config.toml
model = "sound classifier"
input = "log_mel"
layers = 10
Rows from block 5 of a small sound classifier, named by matrix and row number. Rows with one number belong to one neuron. Each number is 128 + 24 x the weight over its row's rms, rounded and kept within 0 to 255. All counts start at 0. Numbers have three digits each. After the name is the row's rms in percent of the matrix's.
After each neuron's rows are labels from the 100 clips, of 14848, where the neuron reaches its highest value: "strongest on" is what is common among them. Only what is clearly more common there than usual is listed. The data: babble in 24 made-up languages, each with its own sounds, syllables and stress or tones, from a formant synthesiser. In brackets: how many of the 100.
# fc1: MLP up (model.blocks.5.mlp.fc1.weight, 1024x256), inputs 0-51
# fc2: MLP down (model.blocks.5.mlp.fc2.weight, 256x1024, transposed), outputs 0-51

fc1.28 099:146166128116081137114108150137137121086154148158124126111104127124111116135097118137119113138110131134126150130147154159114068094121166170120150067099135106
fc2.28 153:144177122126071080102149122134161122143123117166194102098161107152115135167139143143118111146091167106146139158169138156137159106180147184139077123142126095
strongest on: voice: high voice (57)

fc1.592 102:106128131117117105154105118109106129147152154117084124138128115112136144154128146117070156114144164074143120136124103154128140133132126133202134130158108117
fc2.592 129:119140140129186127143123150134114147149155152107096160154097154114150149096113142098153183070108099150134122113083109122141150134094145082134165168160107174
strongest on: voice: low voice (96); prosody: no stress (81); /ɪ/ (42); /a/ (31)

fc1.431 116:153112159090114138117147142106157136135124118150124102130116081125104154162093081147137132116100132162110100101130116147123134126154142130161101167126106105
fc2.431 174:140166131120100086126150130132135103151115135176141102126151136105111165165154127139114121131096155115150109104133110125125163136177142157131100146132131121
strongest on: prosody: tones (95); voice: child-like voice (81)

fc1.699 099:142140117104083146100142111125118113138184093133159088126167121132119139119142153113168100126136104153135150163121125138060096166156119153180099138144111102
fc2.699 137:166110137083056154128139104117131112139146110111201073165146100109121123123107120121140106135133097153150127126099100146111133147135165172124107142131121144
strongest on: voice: high voice (100); prosody: tones (84)

fc1.742 105:112135109127130112104103076115107140185136123085103129128124126151175130132134159113137157097138138112126144130119117136150165133138120113142125159186103120
fc2.742 151:115155139118154138104122127133114127141154167102102149134137109127152145124159142151141167112121143120155090144147129177122139128140179105149147148176131127
strongest on: voice: low voice (98); prosody: no stress (77); /ɪ/ (38); /ð/ (34)

fc1.33 094:145138131140119137123145119124102145123116118158137131116162142118159100101080137104143074133092104151105100129100183085129136106142163148109169127113115133
fc2.33 130:145150145150110090144113149113130137164104098174140124116135135095118185160109123100094100145096138104166135128134158147180158097173107121158084131137110104
strongest on: voice: low voice (100); prosody: tones (59)

fc1.423 103:127082120111149175101134077128096122139121113096109126145144115121147132130172083165138133128101141107136085113125096125067153164150118092177133146138123119
fc2.423 162:143167135141143093148128152162178132128129154155130122124129147126079134141075140126128111112131135163122160148114132148143124084143161135124123118145116132
strongest on: voice: high voice (66)

fc1.539 104:138115128088052166132142104100102132167146121103138086109169092101158136137129162113141122137096123124125124131133112177098145148146122156178103117151105084
fc2.539 154:117128105166103138118141089134146100152133102130219139150088141086104144135114148113114135119124126110154156158130118111124133113101144155125112127124145154
strongest on: voice: high voice (100)

fc1.169 104:130150141132108139079144126126125142114141107121141131107158142115145129103071158111155112134137099164079128153102140137099097143161167144157154106186108127
fc2.169 160:135122139098113141143134093101097140167103097136123127129131137097162113123124136096137127176120109135124140150107097136113145118128138114125124107155102129
strongest on: prosody: tones (95); voice: high voice (86)

fc1.513 106:109175128136063111116111137139142102118143156122137089114094133110109197147134106144135085083123139153126111112122139126152142144168152178144138145148129114
fc2.513 168:161144157129130144104147149105160155136137131157166140159172120113097145130126102136136104126118131148168102130128157165127135120158144145126096129137107150
strongest on: voice: child-like voice (94); prosody: tones (84)

fc1.600 095:148108106117119169101137108143112138140082120136128130102133114133162103123064135124134122135117109128069108138114155118138114099131106131115138139117124124
fc2.600 120:145128134116119115150118160165132139118132082163123117084141158126121157149131155116111101163132135120124145130126146145150070135158119128134120112121108104
strongest on: voice: low voice (100)

fc1.593 109:130112103133105171134154150133089127120083151142124104137098106102162108124120123147132090132099116131086091120108145120114116128127085143117117119092123121
fc2.593 149:138084132115152123154110148109119142117141133105095151146148134148126123084131127135163185116171093126130116107117138129116079161113089091121164127121142161
strongest on: prosody: tones (67); voice: low voice (58)

fc1.112 112:152126146132146168101154102120093140152112095126125150143139134089147161118140080133124121105075124118134074096107112115105166162181122109190145157119101129
fc2.112 165:136161118152135086136110154149161135116143154142152120098113126187100095134084145124126118105152126148108161145126141126156103093121137140097128112133134132
strongest on: voice: high voice (70); prosody: tones (70)

fc1.117 112:124131126129103129101129160101165155129096137157121112145106082148094113131108094132138157146114112166104132102105138105107133123119126152125130149090120128
fc2.117 169:145142108105059124107148118121141097162135137167186090147142113117101166143138125157146103125104134111155113148143122139106132142175155200152082171136132133
strongest on: voice: child-like voice (100); rumble (38); pink noise (36)

fc1.386 114:095141101110108103094135122128109120124155138129150136098124137101171117135111178127129127092136145100107152129146155119120065091107169151117126085124136116
fc2.386 166:133164095118119097108132151128106143167096141157170107116117103176158144102142116143170164136117089109108108140110141163157149134147152115137121163179111155
strongest on: voice: high voice (100); prosody: stress on first syllables (50); /ɛ/ (39)

fc1.106 112:122153114098091116089114136114117107099163148150118122120108125134135100122106113141126131117111131128107142064137144129116102093102156152119155083098154116
fc2.106 175:184156152121120127106119162147138143116158103154153135107155110121130152150100112108115112097117132128156103166156159183168097092151167130170081149147114098
strongest on: voice: high voice (93)

fc1.408 109:083130145138095158106129152132127102101111107140125098126101097107118181183164140138110078126091183114132123148165117132152134163155121154178091118144139078
fc2.408 139:124112127156113129102137133098124105126101119121156125114089132127119147136138126105133095165124129121111141124139119075165201109102071158130113139104132122
strongest on: voice: child-like voice (96)

fc1.156 093:097148092152088128147113116142068107123087157115145106123092110105193120122154134182130095088128123109064150142119116108115132143146118138109149106121145123
fc2.156 123:143062121107115153133111077090134132135137112083142157128133125144131117112108142113153184120176102124128124146127118131103112156111112144120127125134141164
strongest on: prosody: tones (90); voice: child-like voice (84)

fc1.588 095:125096078125071105158084145133161146146127163095142114063134111124119116116085126145154139087129104165057126117116146153115126135134132179113134125116133127
fc2.588 161:145124143146090149125167141127152104143109154178151096148129085124111123138134146164132139099122125155144057149127131116119116140132136178140080158109151123
strongest on: voice: child-like voice (100)

fc1.759 108:158112149079109158144127130138156128095111151153111121130147137097110117137055111146105122163132137141127127121134134149086101120116179151103135079128111136
fc2.759 155:126173104137097095133133142164129132139110114181169138086142128133145147145138131152122112105115146093147119165169149152173124124170161148102112122143146128
strongest on: voice: child-like voice (100)

fc1.367 120:075082110134109148185093128140140127104080152094135108073116147099137121121139131120148142165152119130111136143135132123133103129074138146113118091086141123
fc2.367 183:111117126136077157127144162179132103130119129121160098121109120106117139117131166135141096080152106137120142168130118141158106140088163184139117145140138121
strongest on: voice: child-like voice (100)

fc1.468 097:139180137125113130096106138132131115088159156151117129105092139112120130124109110137123119127132127140118164136140170166135059081126152150108151066105134107
fc2.468 142:159180117100051085118156131117135138161126126175178099121169092176140108155131132135121134152078153108148128139151126167140181106167142193134089129148114106
strongest on: voice: high voice (90)

fc1.223 099:096085116105080151114097124113143106153142131115122129126099137120123183162113121124101101136140153114133099124146152143158106113130092165147105138150120126
fc2.223 124:126131165149157115136140077118144129162118128139105118158141135108096136140137152101103133163138140161176132137120117094106197126139136112128104124101084097
strongest on: voice: child-like voice (100)

fc1.359 086:137158147108108138079142128130120149134170107134130133099166131140157121097080172103157139149148096157085146159109140152092084153141137132150154115179115118
fc2.359 104:092113134101125143154124096119094145185102104132111150144130154104167101124154155103125157168123116137132134140097079132122155124111156117107145108150101157
strongest on: prosody: tones (98); voice: high voice (91)

fc1.172 103:082143125132120104126099119111112124127166149095092129141133106107140134159121147117081147096153163090143132137122130140130131091123128128200141126150115117
fc2.172 143:117158126137180125117120143112123135151151181102096152160105131104149159096121120134151169092097107158138110112083138142113151128120147074148158167172111164
strongest on: voice: low voice (97); /ð/ (28)

fc1.713 105:145152136099105088100137137097109135111132147161128107120092126125131101115098120116133122126096120147106134064127150123137107043109154145118146087106118114
fc2.713 144:162156128096096129129122140117120125126161109167163099141157104108130165147111112138128117090098129114163116140146138175136099143180149143175091153158140113
strongest on: voice: high voice (93); prosody: tones (82); /y/ (41)

fc1.205 089:116156103147057117163108120138087102106129156121118109133137094098147111116114118162136100098120114134071141131120114122114149132123129162122162108116145120
fc2.205 138:131055120097135151128130079107132112146137125075142141139142143120122110102131162127160182101177095130125094146117106118092091144095123135126140136137143162
strongest on: prosody: tones (97); voice: child-like voice (95)

fc1.710 113:091099108098122150098115128106108134106176166078127098135101135066133184148159095127122139120124146123134106096108148176128104130087125136140115130152103128
fc2.710 152:143120143152116179105150140131135125111107077134143136145114121106123141116105131097113074122131103138151116158140146107168114119116105135149107138109128117
strongest on: voice: high voice (99)

fc1.244 123:148124122098082115142110123135163144129135132142137131096170118138117145152077098151117124121144132138122083100134166148123129136181160160136128134181115129
fc2.244 200:112131119143152132121133121112126116120097167162112121133111115102120159129155136163138146149129144125122081146122133131107158137136181114132112127101123116
strongest on: voice: child-like voice (99); prosody: no stress (54); /ɪ/ (38)

fc1.97 092:118115146128116109130142136138093153113100111137133124096148143107166133129129131103126076157085131125105109107123163133150126080135167152127124121113097114
fc2.97 138:165150135125102107160112129127127135127085105181175097099102130112126150142097120099118118117101114128134091113115127098221150094119113135145092125117138126
strongest on: voice: low voice (97); prosody: tones (75)

fc1.714 093:140140125138130176119079145156102084104137131138133148144107127077141179118091113147132055077126123110132116144134141123160136126148140139152128157122146135
fc2.714 131:109139116112135087069102130094141142143191152090132163141146129204132114127138122139128155128121133117146147136142144168118141134126120124118140128186121135
strongest on: voice: high voice (54)

fc1.432 105:073135105134072130126078153170151138094129138112115136110080151174143098127151119111103105130134138128124155121152136114144128166103159167089169104105140125
fc2.432 158:120162115117053106101122106130190118133146126138168098109151105157084115174121130139106107181113172130147179163166131142123136122159144181106084104139127098
strongest on: voice: child-like voice (100)

fc1.482 109:093118158126137146083177177098138128151165132122117127084112144112156152115154139123144136131069123150062103112138157163104102122124123111148122157133118120
fc2.482 160:109178127149165079128095101099131136139141117149112163077141151139143128157128147124103124143112160122108142125134124133140132125194101089101146060162125113
strongest on: voice: low voice (87); /y/ (37)

fc1.147 111:131154098119111102116106150110129140096118158156138117114094131118130126123102107143140140100096113144078130093106172146116105100136143156119150093105133127
fc2.147 174:158160126102075126101141136117164110141137130169171093136142094111083154156109141142120137113096134129154102166145140157126108111156153183170078148150131102
strongest on: prosody: tones (77); voice: child-like voice (66)

fc1.735 085:074183100145086146104135149128131126120116149141112112152142101146139094119138134179121125125141130143105130112103132099092134174135116160116173106132143141
fc2.735 131:126078121076108133144115102097153098128132152076123083123102085171114107129128147148148150145171106170106142145125096119107099139086109123114111127140158118
strongest on: voice: child-like voice (100); prosody: tones (97)

fc1.37 102:128106126112112105132153120118097156121098122116125113133160140129158099118110141102135103160089119142114117106106170113120149052114131147110162123126096130
fc2.37 144:145153137115099103146101158122144124152123094185162126107111142114115185145099135105110125127108120115146102125121131150201123102151115141159092130136134135
strongest on: voice: low voice (100)

fc1.740 107:093151106103100152100157121087082131133109122136147118139077128092170166126151122116124130099116139092130056089123115090152132168105167152171132154143114127
fc2.740 177:131165118147113079119113127140132133164107126149156124114123123171130138142148123133123149165148136121137134151132139127148155150176106127094110125146131122
strongest on: voice: high voice (98)

fc1.520 120:087167110120086117099116136108090126108171151136152108138117126086148136124158158125135113089123144094136137117138118147126095162114131160148115091128148130
fc2.520 186:123130092141124135102141105121110104172115140136175127140079137123156159105142099141146149133116097107135113114112116108146166120122134121111126182107141177
strongest on: voice: high voice (100); prosody: stress on first syllables (51); /h/ (28)

fc1.243 099:106134155140085134112132152159146110104102118103136120111150121095117130114088186125140133102148115155076118157116125108107080130108177163150143115137144115
fc2.243 107:161115135104119147144149109139109152136151084130103120130174124102134134159115107090103124165123150128156156109133114148114125132167162104166113120126086101
strongest on: voice: child-like voice (93); prosody: tones (61)

fc1.754 109:154137145090115110109135142113145127095140135164107112129105096131119131154092082156122115120090136151123118078143133149117125108161147137140121122102114111
fc2.754 157:166175131106085074118142139127134126130132132173148102116174114121129162156136132141123130128093140117156107115136129169135144114186146155135094121154129114
strongest on: prosody: tones (100); voice: high voice (70); /w/ (37)

fc1.623 105:116088065119115133109118120114123139165102133130111120143130123159153092136101145122125147144095121127096150101110126122115164122124105137120123143110118137
fc2.623 169:179160142117141111133127144148142127153151088171161136101106168159124175104114138122158141133151076146108142155078129147118099131179133118147134142144116155
strongest on: voice: low voice (100)

fc1.419 090:107152104157097128151118133145091096113106155121112117144103109106154108116123124176129092082131119130080122116113116101110152127118114149120176128107144131
fc2.419 118:125050122103131155148133095099125146127134122065134125136150127132139102109138161119159185111178094139124110141107114120089079164107107120123135124130130151
strongest on: prosody: tones (100); voice: child-like voice (99)